A small waveform VAE, trained from scratch: waveform 16khz input.
Rows from block 5 of the encoder, named by matrix and row number. Each number is 500 + 50 x the weight over its row's rms, rounded and kept within 0 to 999. All counts start at 0. Numbers have three digits each. After the name is the row's rms in percent of the matrix's.
# weight_ih_l0: GRU input weights (gates r, z, n stacked) (encoder.rnn.1.rnn.weight_ih_l0, 288x96), inputs 0-95
weight_ih_l0.44 086:520411543417423480584517452459476459488529461452529529494480560410474530499542451472518427440455501442539486584560428531473507509530488521502558421521596512531552575494531537439566550517527513480632490468448560445496518422544504442521443559578498531555561489418616519466562541472404473482
weight_ih_l0.45 097:493504634502529484458531521459533493526502551490529491492482538495489547566483609470475538515487517465484527585509491547538565542494556528435525493400487504511472538466449625473451514456408523495526468511438526516305548526489365484626415499483571509482480462501492444417490463470547522517
weight_ih_l0.46 149:646502576501474477528556506472487497553514494420586500499454608440471527593585446466420572469414505442522477540501470537455496488534573544415585438509502397571419490498451531429488516503458520430572477485473533460517507450481476483524476431517501390573542544425495532459526536548457498527
weight_ih_l0.47 191:523547388485525462544583481488498492415463447481539489515511555444511505503466432349536485591508479509581538540508519488523401665519475538472503397499490430464526511509520533492524464520533569482523468445453541500436475480563535515510534466494509490511490459482491499694499529605478466493
weight_ih_l0.48 070:419583434552517503463521561583497512527457465563438561570518470580529543475403468483511534525519469542486389510502478606522429467392430431507517464503471582480495497546479449521463494441467510461464500498603435497540504589429496452502599483446561541488501424532496506552478582560552443581
weight_ih_l0.49 106:360535453434448512440516583559489467571508562532400551487473489582543608487567477460443523505487492487489442506509471574422487445475430435484490408468485521424563485516523480487450489413457550474512489504609456488508557534431552473510556423531599592545509503467507532567560495440537520501
weight_ih_l0.50 116:528454374478493446482460502517528522539397492513483517483534465520533543460420506381565478611526570508540551521468511454500474577487454468441462447524481475479597461531512467616497496513558557512430388520536476487549456518583551517469551519501559526499513449512387466643534529566518500449
weight_ih_l0.51 052:476518398504407477552557470493529473417444477463553507514492567474481538521465354419525493562464484572591436580513514585560462542527487492496483494506497496462528484551503495397488479517516590417515452436499492491524475465497557401540499462512521469512506460565590560660523553521490409513
weight_ih_l0.52 063:526446508574455568531446456450441511469488435517523482436520461471456419491466459483565418515531553526585511423497596500499514535536566582412396467625486504512527479477468483452559514595603561574492484484480529499489451474527592578431526417584449420508525488530487540469495446462478446529
weight_ih_l0.53 099:515541365558478470489437481514473457533479459473468433502594498494566523477493436466533507532526586547479449457501469501526427555497526454481477496551511515556517488447424367499533522509594429485516441488607492526595460467475568552408487486480587555545550489584521560619513470534488438413
weight_ih_l0.54 099:396538410476464486512527455501473455455431470504493486498504529499501499472461462416519470610429493498562520531467480468541450524474357486508548497495558496468514501541541529668500480502471545487494479441496493449532485501485519452490564708457518513557513499599468485601551545581500512497
weight_ih_l0.55 074:464472508527399483522579476464488399425463440534504519489609591478493560489479526465541477499470544486547592434678433502507446563542487483475472437501442484476600497459470499569466493518489588532544477418520511495515518481453511540532451524538518528572484476395564471588531476537479431418
weight_ih_l0.56 072:501504615392495399529470484539511450519533489519408469582463487553608557556431512481402549564428498525464421512498480444561463512526431505535573577447584460438396506528475555520412516479461457544482503511437507535481570482580416497486504546450511545477492533523532515452519604483442486484
weight_ih_l0.57 134:476533418513395487515528456472428481410434415491498465503539524449496526489412406404575481564483509518542445513458501456560428531492445513448537485556571526508587505518505497622560486524540502453530467447482507498517445488521555503461524589485515479522594464534506526659522532632487458482
weight_ih_l0.58 114:463417548511513567504564479487543500438495525513555517500486532480424430537499521552521426511526477473611530490524559551526595492544518548470465518490502513420511522514487654458415446493454636549518542447399498458403447521474438480606491440518483450530405447440509414490496526461522473550
weight_ih_l0.59 092:428586462525498466479599475563452549450412485603468543540581499549487491449467519395546463538553455528515399424493435553510481549417471466437483535501461515379640490529566490512485508447502556472472501490545459486436472561486499533494593466444548509480519444492549492565467597501552471507
weight_ih_l0.60 099:546454449556343542506409486477482511387468491506508448504504477495511521452475551468572400542484522597606477395498549468588517483543483577464408475567494553410525506511444502466506467576570553597483479487509535502541455501521494468418516464544480450529587489560490537562539468525470451514
weight_ih_l0.61 057:396491549433352453511454488449532432407471568518475487504457545526534641477499513445479514521471499523564537540502498549528505544471439473556509445420546559380558529527522550458425511463465591526537456452518480499493588473525476467607478542511530579509518521519566490585599497537519486476
weight_ih_l0.62 107:472456389532492521500496521529478499470390525553472521530544482549512507410419521418521532589582510531484521423516500454553508602549445497504374486533442530412586466465467403515472475521627560595414470494567460510556499516462538548461510458539515511483471471473517441614460496513497484458
weight_ih_l0.63 068:495478534565321466537482485471558412438505479473500424553570601471502519571462476468486554524435568571494392423583439556539489489546489526457525482508555526480445563445428476549491469529514518509608488486498520502547513443509476520505485550513491516497513457546591520557528506494404376437
weight_ih_l0.64 070:377488480499442468486489521508514421460459483537427503523615532537544500509432518445483570551495557509491489415562450545518464538573488425525508536471470580382561468454477511552443500459495513545524484482575463525530529447470526575527506379488552581546491459501607494641545461503524475410
weight_ih_l0.65 077:533386553524369493599463418448525462435501477470537448527532542425497589512478470519548426503481502471594490469548510506516512501606505554473479414572533549475459538451456535494527471586537536580556490502443554445535488390535475537494474557566444450526532505478555513535547472511390410475
weight_ih_l0.66 095:516577360502435462553540487473512478422448469489538482533533580446515569504477455416499509562481512518570577450528485480564432619523475526506482416501502441434585497492439520513470462519524636517546435408474538493502487467528511492510481468485498490557506490475520496674520535579459450439
weight_ih_l0.67 059:487470538602540494475585567494563455489560522461551466541558585497484519599526516489417618440422570488515512463545397589456543454611492456492507540478466464534506484514453511527375456477482544448522466510508479514512586448422475495534403527487478436523441449534565563507451418455508476478
weight_ih_l0.68 109:440470387522450500477531465518427487379430475560456526491558475532514506431396441443553452516541503572560498453500511534559486510506455466508454428526440580404579491500499484552565490517559606535456462474561462490501471570469603538476517595470535505494520445503550503643537530523553463483
weight_ih_l0.69 114:404503526479501415497559475545536467482496468500446586519564513536560556485453426415534544516558452396445522695538439519417440536483474425496567520472516478549572515509560472525506519422446506405498475515501486532419476510506453489532506569436536570509548458448576500509484505587534513457
weight_ih_l0.70 092:472468610561420541509564496536544496425495537532530511547496493537453478491483540503545482529540491533520498471504571600605587540526514539429447548491532565421507515488465598401420496474425580515492539477436513539389476555446385491596459412504531437464501460472529439444459510457536472547
weight_ih_l0.71 089:528522611530578551505509478466535486432528557467540450475493524488406434530606482587424543491480486484483473508497513543515584472475593565511484518524505511484498490477459576448472515524502438511524557480418504508412518453453485500546428523623470441506442513473511501432487438283485550492
weight_ih_l0.72 065:423418549500521547457595497462455523498554521529485546437546456537474448457536500508575480473514525496472651432529513503424538514536495502479446447519452558506610459434595505574525496493527568548463534547484441530332530533483473604518465485510516487469450459476538414524468405474554559486
weight_ih_l0.73 069:526465444524463559539593474495506522537512511490499510530555499505442510510473445533608450460594409519354453522528472530482521437497534514388471388550502579555549513462528390439624531526538422475523594545534500507540447493501508553447535422541484457475553498470582454519438461512489465512
weight_ih_l0.74 075:468516506539535449505552500487557438467534489447538496554500598465471598532485490476495536456425545481513538565571407515463521470513462486484577489397523525502493536473473488628458445488461524442537476523442489495543543469451473483561446708490498474517461359578453545558482477574493484483
weight_ih_l0.75 056:436503348455358478483515502458513448435516519485451528537522554516497598462499492416536481528492529527521480495529470544522498496538494440449507457504617562421565519470508511443467486464459575558529438489550508489486509503460496445544444419487569555567559452514553533663547493583507441442
weight_ih_l0.76 094:510462464484489479535564470475473461421530457497545517543523583450469540499504449476534442490495424381549575544610477503461490562534495503511503445495522420419487605510565570498505460507529584530561519459434548400435453466503560492527539481497488508556471403409489486677530543508490437493
weight_ih_l0.77 149:419518565482494468453516443466514442453618455479493529574549527489533537582491503481472499526425514435426509521520454491518469470459539472541650548395541575514491561493506554553521515402435427465543503537437511473469531527409446471587420633420511546510506432549521491457546519531525475496
weight_ih_l0.78 053:383453521488445536503526467501571450404494512528479513510596507523450541482447473423586470565506445503419599517511451561528495486498494498450505422485443554489541507456621508549527474467516594517515552517466439483381500514476483668509555564512516524494534464407519445596474472524526491464
weight_ih_l0.79 090:501499642511496528496488504536566488546528592460481510508427518553444530567628449617423536473459474495445458544503488604486558395485553511480518408531516494539443480496458528428415509481508439493526594530482499465496509441445516430499500463607495460553494522468517493439446473387477542567
weight_ih_l0.80 047:570491460493378501587569481479485472463538560465564496486477548435443599518572483429470483481430499485561546539530466554459481507544533510396528351535541489435566494457477554435421507534480605488599484487484542447499521451488504447528510421541528494583523542419553522532547527550417503496
weight_ih_l0.81 068:518498632492428555585569472464503470472515545433575457492450512432401520525586414571499447466476452500477456541503494562504590500481501566489437440524519551508519543509496515434485489543553497429557598533423491474464507419501524492513551573597452412497529473513615513462465504413428494552
weight_ih_l0.82 075:420487500492397494515635486514533494516400513523486515579503572525486470488470474486531477590496462445482471434544424511531510443457432479481517485518568504465587505532536513553448465458475538508553525416501479393496478515447490509502610549482518513555510560470609424631512596528475382466
weight_ih_l0.83 161:482492715469478505487495473493491485521575493456535535490467576463496504602560487464439519485430503400476537596479501490467496512523513539482537465496490423567526488561518570503449513468383486416546481490432551488365513499467453445598447565470519515540548519442522522398516510513510537492
weight_ih_l0.84 068:446518419546470462514539473513456405390445433543510470563535557494529458488408473431559518546482496540541528424620467526558416561517445492591485485446513493437517580531486547532504446492586589519513487441498497500505512514477561531547497551451504518471485356529514485600517514601525420471
weight_ih_l0.85 142:495566438469465478586571429496475478401502448488540493495500519429473537451514381388519449530518475543537574520527498545545390626466430534507487415515518500502594513456519511512516545543556608455517498449446503498437488450576535505501527469529507482507532456476564446635498549593462480474
weight_ih_l0.86 111:459526366534460501507567476490490490472458490457547406527483542489497581487461472472555472497467545556545405409502476521484499427485431463463524489484562522513502503550479462610541440491528534483506481496534424503578498513433561533425574627444528475460523449608512557615483510637499447504
weight_ih_l0.87 044:608454531515496451524506491505490497482501509486521485448546555424507464494486477447500546561485654526543494475473523488593444530593514515372464415549563480548598474487419491523443527557525529481560487435470531535498527445535373527511456376569559501582471502528561489538472500525457459411
weight_ih_l0.88 117:535505340529518490464459467507457486596450518462501477462536499513529498483529390489504516533509571553442476479508495494458471543464526452540457474587516515544526461494443368482530528537623430461518455505628459493581485465514610500344535504496574509514483496507534535605516459478505498454
weight_ih_l0.89 081:519427557545556503493559543479591504485503562470555441512483579489491470536504550514431575549436538522578512380505506489572594513593544524429490506458509451458447487498457598451347433471462550517535484415461525541473516520437408497586420462482491488534409478481519480490504494442512430472
weight_ih_l0.90 084:409545432497457481497545472490567448430463489455478497567551553524513515464480440438497550626444546531484438496501413508521491460479408450465558536538573615460634464507515446549490486487495477524566475466518453479564529454471484423497525431472536554603503500573599523611481515555475474443
weight_ih_l0.91 082:331575433508411511491634487486554472420450487451514503549508536564480455457481453462528527587453529554477490461505461519526473446484405506470528493524597580493574474525552465565480489494473490477524498472504409513536514469489476432475539599459513492531552476584549538632431486575483477488
weight_ih_l0.92 165:566477345461570481572515476478447494425460455478551502510485547407490492477494401418530496585517476528591504552516518433515507593528487545464510436497513465448469525505543519454566471546562528518555476501448522478468494459649572518496530450539526498494462465449470493685507536483451481499
weight_ih_l0.93 105:399486642469456465512534462518527471499480495511484532479492571501488564497482469453530475546498381351494529587540445504487487523478369477533539478488521446470572502515552545611483498493439540454514503474481531425425486504428463479552551684498508519527530507506485427464528550527481517452
weight_ih_l0.94 122:487492440506488460540588457446495470493452432460528453496527534424528520511435446375562472559499487475589554520491530446500428631484486542506515463507537436496574518503528513563561464547566565484507454466479507515472463455601502549477510494510505493466531389520465486678500508648473487478
weight_ih_l0.95 089:493479602525619534529531490527543504436460536536534524541504490509427434492455583609437520486521428499480551530459505539590571499499505549509462545475414553454486542473489603439436472516520513548474606525418489505454498534473452484577546469540440439424396423416497426475464510411487515546
weight_ih_l0.96 108:551433449504482525475490517451449505488503465559473554422451458504487489462423471467511477516672536458563427474497561520523531545577522509406446469545479483370464502492450556484545496529501566600509439460526484424495524519530559619537439586505559561465528526467404532513604550462506523500
weight_ih_l0.97 141:500546504484568406469477547551522499503552371533417517597503530538586541531406581442503571487516521471485442529548420460540438518540513472492582502439520476503403551510441505501578521429399466479482443481505570549453466563533390502506487429426532554521546475543484546466489578570502444508
weight_ih_l0.98 138:463498447517501621503544499486520591508429518478542530419483462492461363486514471534540447543492481593570488422335672496508545491496496545458433574586480497545497439578535503503509481530518536535470516484473436475461448505524504447443509520518449451497496537484520521525464495414505527598
weight_ih_l0.99 080:439456446482489496494467516497508472506405518550439552496480503534504495437524424481377591503447505556575507423525518549544485536522458511531495447544438487392492445478468488430396500484543599615527474444608457488570594433525596495484515422523523555549480576425521491560557525478487505470
weight_ih_l0.100 075:539393481520518500476484534467506488449587502514492450482548501501540500484422508536468525527501572549508504324611483514568495492576486490553466555516569527437424547397428528509532469520555510620493499540533468551514553503468500573528417386516485513468406413536483518550544432496480443449
weight_ih_l0.101 131:408499408472440481463481494543486509524468508576424532523465407582552538368470512506535470514609487512441541512507506475508467528482364420540451501500495584423527470494530458509548501495516507531426490548587423525533451523583570561449556585450538536458540481523426442576501523560559512538
weight_ih_l0.102 160:447531485579466526528539466519487515380435347540493493572613557461475452506426495511558444528529461477517435361506449554580462455501538538471542522553513458472470544446463532559548465512574492544520530448482517434524450533439470608448511546491447479515571494456533507566472576510487415485
weight_ih_l0.103 122:519434584523554569535551468476628560558458510462567459453467508451437416532539516607524454450548443451538497504451538495524557437460517527479478554515507458527433489541513561486594437526517489522573576515421510478423449500588378538472523524543434457458480577490473432420450526440462526533
weight_ih_l0.104 129:478444531474481478487395503450444424477554553539456502464506505490492536493464480479371502475481613522528518446493519550574544537533493493515483493481534559391483573410478630477417511511473541619531455517473512492455594494500477514614403533542531559477468434483532509508630494436494536467
weight_ih_l0.105 163:530525546567488555529515488532474508438438379509517448542570528486448445536435492490612452526508481504524460358483501517604487510536514607382433511595499465523531501500444531596539518550525501462469519452453500493470416486489502651482528496533469422541559470505511520494451528558462415495
weight_ih_l0.106 088:495479439425581495484505529577510549636510578499485597496451508530498581488487503546414604423535498473429511564494449534420552508550428444483442435489417517479604509499479450430432501445465489511497528531596452503517570456503544463511507407514546557487432467426542431535471528502486575509
weight_ih_l0.107 097:476536596479473429497412511458487449393446470553432450525486499507550537519447512445430511565497547540575487471504494495600468594542508512502503535474505547407464473497475600499343501460477607547517459400450533516469506485584448564595452435475508531513516513528455553454577551526504493476
weight_ih_l0.108 128:526399527560494506507437492470522521427484514597447445476526500504456476498426557530511488484513558548547491375479531556637568493536500488437478456524578568375477496461415585507498490511499580668504523420461517494520487505507460556537473388533487496446446539542518469473531540476472476478
weight_ih_l0.109 098:485438532494512487511428499422543431465523506490420444479542534477546529518448524547433524537432613528503508391539498483570478526592475510519453535520512543429443474439414503537429498570552531578543476481535494514533576419551496565522367481566475552513451526540617521491547458436408486434
weight_ih_l0.110 165:557467559515535477521515489417370526488455527463517428442505503470575498502482453445460514554469595484573474426467588435509386560494503562473514420545486522512608427589546532515487512525472566516503402390459506563432481438589434484487456542501512467538501525600524528552505469552473522479
weight_ih_l0.111 137:613509524530480517555452469401464499436513484447567417469509555374479537524539472506524465509493533512528384457494514536543494465522566562385490473564579518567478533442394532499543539550534463517634498443418591461480488427521511545468434511555497457543523570534533527483538511489435449471
weight_ih_l0.112 090:500475474464522461496468538461514415456482521506454489461568543534573594492485469479448590503442604562480473405517379487464486518535498380547503507498516581435442492442491484567461502502513494568540447496604506483585618422491552583511428506501504555539482509482550533588577450485464523418
weight_ih_l0.113 085:557478649533489537517524491452580492462504520469521424553442507518496424597466566564476506525451535529473424456485491514579501504543583594448480569502504472501394497472432564482514498528479435519505551481409550556450505486550357541512450463500444473476472533559497493360426506477464457517
weight_ih_l0.114 099:549499469505486467498473534449470413512481511504494521399523507475512579488520427446405528472493583503574582490504453551461497585522529404553509455504486485475482517415477510519414513491491611514552433459613493469507603450432574502579455540511542515553471485453446487605644492513518545435
weight_ih_l0.115 095:527469572528468499485542543431522429396485494487505430533459544501517476561423562507472520552407522531508396402509508545591510477537569506492547579481558525386383552465440601448521490494511493551566471496423502498508510523494431508631423429500488530496483456494478554501588555495497436503
weight_ih_l0.116 139:416477599421462531508512519524495489521449529554417578511472471561492500404556424505403562529503540534492543482497468506464510516555356511533494432555467527365525456508527500503372554504518544582493502506506490448511555440581575483534505411509526543550514560409511458452532545452494565466
weight_ih_l0.117 142:627505564559450468550440474499511500458448434512513433512589555436510487528422522465512538529530536533494476368557479503552465537552546566438435467582497472516535519392392513595509506585529500514502480485489566505530481473497494649470472439568455466491556499524564493480503505531400432480
weight_ih_l0.118 156:463533496508527454453524516550535499517537390500416556591558513510562506518494505461506483510520507474465474501598346512492427463496540403526602497449565443576436524522501481544584535343471474445518478464550510499490487526460475481489509445395514537593522414457478510485465571580538452489
weight_ih_l0.119 129:506494407502534518490530496426477483459425550487502441479521491466508462465482518506476490548503538484584503415482537468490476491536519507618456534510508591305459485497501463511574472550562551673531459463586470522560530458595543574459421549509467515493467500474479494592551446470481523458
weight_ih_l0.120 190:436495505524496526533553454537543578473405458585478516567514482472467413427444515553558400485627432517513401419448487556608507476425440523482474521537583511479544523501498499453542516516547486507507550487500470457534419551524461459482567486550474500479510511520537411487486672447483445529
weight_ih_l0.121 128:508573464523506527415526559510515510557478621483505461479490469568511422516548465526423598530545546569446479431460496520476495465532548440512478562522473529519532371522454422507402526484479447467498518455588402541606544490432574511469508461480524494538461608535506585420482454434550557485
weight_ih_l0.122 109:491438494523518507518511546544527496539484549578470552520495531483441505479507455529316595434502465501484509447491405607516549514589474452500502431480482468461523534464448502432338508465487526559510532456532511424539562475447565482573482429557499511492462575415535486513511622458486490482
weight_ih_l0.123 092:484471540421491430489392507494488440497554504549361490564459459531580550459425547476469478516546565500499455486522478482578477525582426503546511480436557562411443565409448548519525512488470517608500470515432526519493565490585468522523454468502560663472486477490433525466576521473499498459
weight_ih_l0.124 099:476485392469507493534532438547509537533510505533455614490463499517471568398547491525495510411555448455401511590565390533460567491520434449547440424499501550487599526487418445414522535511540489534531553519551513456567551480530524447459520479550518555525481510370595433540460507472448509509
weight_ih_l0.125 104:528421449473515435464482527488457468489579498515485502553505474505534580513453570492521491464495549457425492519644420471513510516535495454562524507429559548453452628402461556457610501482492484600504481544515445494481559506500489528538489481460546552466458295452518501564563489516522480490
weight_ih_l0.126 073:584495464555555530458525541403468506430546550459529427466519510458483461530538568497523492528435563565491472394504514449529554536601555505424462583481480502544483428435354536524481489522534486511536482469506482573437544515455466588509383486503531490505452517569594616471497413469529504472
weight_ih_l0.127 099:505440490480490529529469518489518506478474562522507575482500505508472560419504407547479536459565506528448483472507425558439579441553446440537441483511533613347480523489504498460465483519563521608530529537535516440619635424491573559542443487539485539465462503404536440527525468424456533500
weight_ih_l0.128 131:458414514472478478490421517484510525477522556577440538531461477523502532423483506505387548478569516522499476443513520527555541518534451477558469500487538593321484537469451548458464486505515500720499494546509498474534585488565483516560466512520526586426471485454466462474561529412476503508
weight_ih_l0.129 089:467510395473520530456586512515464516497477392500435605484562493515498473502512478462541476455568537440539427592500433463431536520575536472416501485539440437532507485529475420515618538474496458451523478392576514483554481490483541503458436495426535559583610527459523614465483489447510550449
weight_ih_l0.130 088:403466471418441501515432513494467433484488518539401552500498539491506568438529422488440573498515520534486465455484404538457520485577394487520523441499548616439518486483473472467492532500544513574572513472546494461563589420524629551513460530528550609497538555441584513487575536455462538463
weight_ih_l0.131 089:533490441524333531555564442420465465488500484458525448491524592413475544530522450475517509480447486460564491516510481476459458486621553537475490413625533521494504500478461505480526549552533560495617513438473574445513499395486515482434485471534501483544568589463594542495573464521424490486
weight_ih_l0.132 174:430496426502508546483473453455423533438428540493483477470524460504493467412505471486537529506558545541519441411454539541466514442489449502528438539568528686448575467459512417542584519534565469628504479550571445539532492490595543580423481479522516538456520495538544500588516441457492536512
weight_ih_l0.133 141:534511413482565461503504551569545536535461519515452569548503490556540522453543487550388668475584474511395497541531370506457502461471509412556480489486449537481401494495500449445486488460530419511486540551577484501591538490503531500475519429491518550471472531385512434603489537469475503509
weight_ih_l0.134 088:510475502481475469493475551455485409494483516528482530407562521524527532473524421454413544483437601534548576411567447504447466584531483420548491464517488494476534482467508509585385517490482599526552440450590521469547586418462577508579467538479533526568501482456450498599585449509507527419
weight_ih_l0.135 145:544441508552530541489478509447364526415443457498527433434544501479510437512424568449572538549497580554552463336448573483589510547555558560399449522569450495485502451466478584554530544557508537553484400450472458506426487516505439571489480528489525477515507532530547543546525497481496493483
weight_ih_l0.136 101:637466479505480517510370534468477518496471566536506515454480517477451544468585491496426495430550543560508446448468483577501614506535531447464455447520488513423507519443367476501453551526496515599551488486532575452556574465498529554520404490572559489476502575463437493416559498409470527474
weight_ih_l0.137 160:449523529559444496494468461472566507434476503568435406533529481526491480485465610515495413496500528584578444386491539541648522524491521501440447529521517564431448503438369471562490525514515495582490539400509534562510489500567439593481452458496469484476516550569540512387485496528486488479
weight_ih_l0.138 101:480439486494487500511462501413515413451479495503437491469549551487528541488474456503450539501432581541517460397507437532512489491549492467532494513532528594386461471452467490527453511552555542592573478488584499470581615398503561582514422491552492595537472564469588536545587455447438512433
weight_ih_l0.139 098:461409537400507500529443511471493440518548544536362523506472498507534522439520505544429521507494529489489502468512465492503531503583392512552463499479502562387475493472466490484432522565544493588539528539534501475524583441575526525542443447591500653484434519460557469482566479369425538464
weight_ih_l0.140 115:551565527558503539561525485479487513393431464481545433522548526441484467539454477486527516538503519551528502342487503502519491528523513586428420463612453476520528483450443493589500490589550560497476516486443530522531489449473508680432511537545446439478545522539569517524456469596420475489
weight_ih_l0.141 111:536465544591512477546415525534500467418479524608435486572536555461470517484495493544430537447519463532549459400489412609582542451565501473510463466494504549390502534462401530473453494482518552572550556400472540465557529470462522554606464428551451505499459558446502475507526572473445454473
weight_ih_l0.142 091:514470457429480480532529482472473458548533505480439583400427532443508631484579477486489487455511510435513528570469457506417532554531428476491503364511554512493573486546472459422486570524489526513571480469546498445508558418588573435568405526538524569528516559451552501451574488475454592477
weight_ih_l0.143 126:360510545463524499480425521472509441466518532582393449475516458568538512458431528522456508579486554547523479375501525505562503511526433520532506537479548593322441507444505529574490487506496486644505494509491472528512574504567483549541451448521491588478437479554473523502542449466493517465
weight_ih_l0.144 125:474553439470523474466511462516482484484519378534403571472559459517552468410451511443542470492607533485543584537532496456469443595487488445461534503493529452559489501435511442578611566474463516463464438478570483537481445527523552591496489469431576586498604470469437534439516483571561533437
weight_ih_l0.145 170:471523452463514466465535460525434544568532425528448585488497465498521510431479504456568448472560524453510483595511477398434416546433473484484550467506465468605558524529599413582614555465518481442484468491537515539546465534546529415456512606420503547530569463529417487442508519585531492452
weight_ih_l0.146 128:435492470450516474471526491520415525467508524531477557484476440541530541411453528441570480509602478491480560549518512427439488508526339460623485472470481573408596498532555502612582511483469518558435474523542477532447452537551511511490445611449511541448512476499422439508529477523538589506
weight_ih_l0.147 119:461438553368540502525444533515467474530521555515392544508471473562512535426542457533400591528505520489458502486501455485476543499560377485560478484510469572385504480504501494468392530529531482551514530539526493475514598443594556528534470460570539604502459550456547456480541511401430560467
weight_ih_l0.148 134:487507553497540472461607494517406470469555398517469519524583493517554461534428537461610504517484507458494496508570468454507415517541556498486556520504504467582494504489538531535597550449416473444464446419468507535357465560463465499515485401427573536563559483517501559403487502562577478438
weight_ih_l0.149 152:488519468547538566508443456462439530450487465503527452476528505467436391495457467471595457534535567609524461356489541526561522531482534608385447457584513474580566504451449498536559528584538481489508510505474485490457476507475496605440533479590540444487478513572597510515456480524497415460
weight_ih_l0.150 126:511450473446536468488396524507514476516553544553445463577487455552546498467424522535418543510542564512447537422587468475565542502504481433609451546430494638380422533447474495471498500490527462598475502606529476539530568497519513581516489469517536551437402447522514446535524475418491491492
weight_ih_l0.151 135:540495570574441512522486472446501435424490439465509389505573548432498582540435476485516538488423521514574462389518472508551480474619515523472500451532515553505479474427422566560532477535539506537538486479436528493477514412486471616479477580510459487506554555534613609520517469526419427468
weight_ih_l0.152 181:582503506550467473587478442564474507467420390521509484606516536483489500509424492474588438514517473480506457478488457507581479541514493537438475503566531401528548537533422498551542514574511492428462492480475568460528388497527508577461543489533469441516583449478507479511488661550414383497
weight_ih_l0.153 101:543437448515498496540422555468517519447548540526508527491518516467502599436478439514480547433561474522486474450487468595498555462547463440553431454465564609399440577452422497471496491510581563582547500542526559433632579419500562563545417461546450501447475501459495469465556491480443505498
weight_ih_l0.154 102:509491576501461483528345503495449441440525519582413494495537562470499570488492486492448514487537537489530502411478460569536517549584459511482458484506519493464548522414403563477388516533541576555555484422463535469500547462518473586579407472574500583537500515431543526452604547469448492444
weight_ih_l0.155 084:457481454372484536500507510469466432538484538460480548419464470517496532458566486516483501514457530493442615611510479407422511541590447470574456477469455534442553454539537496455417516517537506520549488468532524478513570455537572407539451480531590599539443569432567513556558438455488589464
weight_ih_l0.156 087:477463502433569510467553537514440466542594511473513517482519511528506512552547569550489616470454509439321547543585463415450539483620524503563482485409442497499525494506487566458504538471481427508534534438484503510416552467496483463514427457455529522577422524443576498431484429441557519470
weight_ih_l0.157 137:526432577561403485537462489527523431475500435496502471540601554470466531528457518514504562399487519464505464412578381530507506481637477517452517465531540512458563576414383514614460488493494500577538501513464561470537505451493480612558422505518480498508532434466550512521514534510459434453
weight_ih_l0.158 124:384440535465485540502498482512519536453517586556469545490444481546480478493506500564415519491538487511484492460479533529547565480514455523546455532479523621303436523502488571446455475502513475664492564566463496514495545500555458496536484521512506545419423490451451404489515499387485547519
weight_ih_l0.159 142:647467490553466519602541422483422522468464481485565480530524532380464505501506467489557469470515473518545378475438497570500520486596524568407463456580507504508545534520469500479589511567528504527568501465430559433517458405494525519465503555542450432504533548466562508510497563476374445494
weight_ih_l0.160 152:567528481560452471536476479501485471458449390489528429522621567426506506533426504463512512504462532519548512326529469464586470532581524502429469469554469451506554514388376528585462501554529491503531487484473571491534488435484479642477475526514495478550528493500516526554509518561446456441
weight_ih_l0.161 115:600512484486616517470458514404453533439448501486508456439524503461526437472460519482486552533502670573524489390484534425554478517559548526482471541551454580490531445514430533485510511538525503571532401413497489519470532464562506586473385536489509499526429563563537544519511437421520506467
weight_ih_l0.162 145:589428482517608504460428495427463492421496490542471456443519460498536452478436516474471550525521606544518477416475553473595490552563560529502474539531493571418460474469428544530502520527543458612498439424499500520508543494576518565503369527535538539492441541529473554479563468367510503428
weight_ih_l0.163 148:480549427486532535466548528509455497527458473527468532463548517481501514475531335503447518504575551545539458476484491550424482495513531490475492467584448513521333449516493417474517551480534520450515457399562471443572484476446694513488503492482532513606559567487502589497522519536527500512
weight_ih_l0.164 076:429485546407475533426447532463426461513499517582450508462479451557498485515482564485475503565424575540506578400504576447561509542550485499487489520482451497389473459475510564516410543481462547628491479493473474531452595529563470562553428393455577577508466543473440488443562518494564522469
weight_ih_l0.165 120:475472476457564523490524558551497545585538540492497579559529537538461476503570535540427680444477484444374510542513375510415562466542498481527479470451392465552548522524487467473498511490466409477512555537545514437505584501432497525511496510517484530497452489370513460497424532418478535493
weight_ih_l0.166 114:378479535407496483510359528513452474492537577559405536532470500518513593417497490503427526531558538567499490419468486512543525501565408506538478457471477593403535462496491566441425515506498526599529501487473490479481593473560487548524493438509558630487459576500540468467564488457470513487
weight_ih_l0.167 092:538502588455532495469473554438423490435595558509495471457436478451480502539547531486411528471496537460442538551562547489521525515505492549533526429422522547441507545467466607416476519465450496650549481447404507458370594471550529528586392512477501502503472486451493548441543478517526559508
weight_ih_l0.168 067:447552410486578466446501546573527526560460434501423556524557503525571514514475489473519537535476525476483500446524424500452448487456534359528589530428506454508538447537508417570546511403493519472477458446638445486593516524475544519478584456433532529567472453480416506603480516533549528468
weight_ih_l0.169 127:509489530582583512483525480507457516395516477490485527516567560522503469547550436526461576492501481563441531477620412590449511465493603460587466517537492545543418496464490510392520480491556481476516540530505452495476508498426505521471495313519438514480492521355585494511471479473504444526
weight_ih_l0.170 099:492417504465495493538500507521470461511521535560417550505496511471482500441540437542408579417524508478492543513558432575472536514607443460615429488492485532414523532468447497434421525520564541557551531454546544460522569428487552497589442455554514602489469486419574466520590514390452519464
weight_ih_l0.171 073:480447492457463458457414536485503424525478516513465465567532523502537557513464598402451580533465626582462487419516492462559545607607462537499486529482516506471480499452447573512407528467443504563499401471438502540481554527517427520549465468477633573498510497517474556472557483433547490433
weight_ih_l0.172 137:482467519533552531537474490525508500479444552573475504518439461511437458492510435549407477496518413508518478522438529586583566481475482482524498520468549583317410514484483585424423450499542481598476566529520468451508534550476558538565544433563471488430396526446472423512519565443487532528
weight_ih_l0.173 183:613461528520515506542518493447558510522532482402594419522505637373459473627566481525487534466442526448505458512477473475478536468558545563400493479542474412528473489543440538470506458560511467496642522489411587488463493434519465500482480568534489445505485554480502536507468492474412494503
weight_ih_l0.174 149:589452561592510481529509478473405478406460461516545457523583533434518498513408499424539553506500591551507491379517494469592488589541555566463440460532455488481552545434408544533550523554544502540514449397477548523484506471483461568502396548513500470507503465497611518515522506504453417451
weight_ih_l0.175 088:548441525525418492511486520460452461507558467490559536462527589425477559498529464475493521461511462406478500510581415536446514493640521505581496450474551467464558586474431526487526528495506538603592500427451546428574536390468599551555436508508474507532534492370474521497572491513469523478
weight_ih_l0.176 103:586420419517507539480484507469454475462500469531476510457525505466488467478491524494499494487562542507552371437504508517527578509593543532415429521537489476433477511464410505517561528524572489597568487438518508456556499476494550603472411524541527550514526546455494609498593501322478450439
weight_ih_l0.177 161:457549502573440561588608443524530513394417376526520495524563544469452454495443522521578450489546435449509492417521431570549500479491489552422516490565474485468531551419511532573549472520534549541501560466475498441544453513449471621480543544516409463498565469439523480541456533548468422518
weight_ih_l0.178 089:493401509540498490504477529487510445521630532515474502533542535503514490467477478538450552422499562496488509414643419557538523500618472448547434487490511514454490598400428477524474470531502514566546502554572474514532574456452501569555435499538472557483426386487586535521523428445474445453
weight_ih_l0.179 148:597546450521552506542453476473450461461513448474541437491507554383446391545513476470554466525469552580555447451501511517525525551510552608381465442543509466583553518406457484521518535572485440481565513495465550495450487459489535598496505386586531475524480526533612552518486493467465460438
weight_ih_l0.180 091:537491480449500441501436514478461449563603526507461543443477541469523626457543460470419549420584578456509587537557444566444498524563468397533490428458466523462506552451443500474486517475471581538563450477558512467500585454460543482582451541491551603499468463439471510494633479507506521469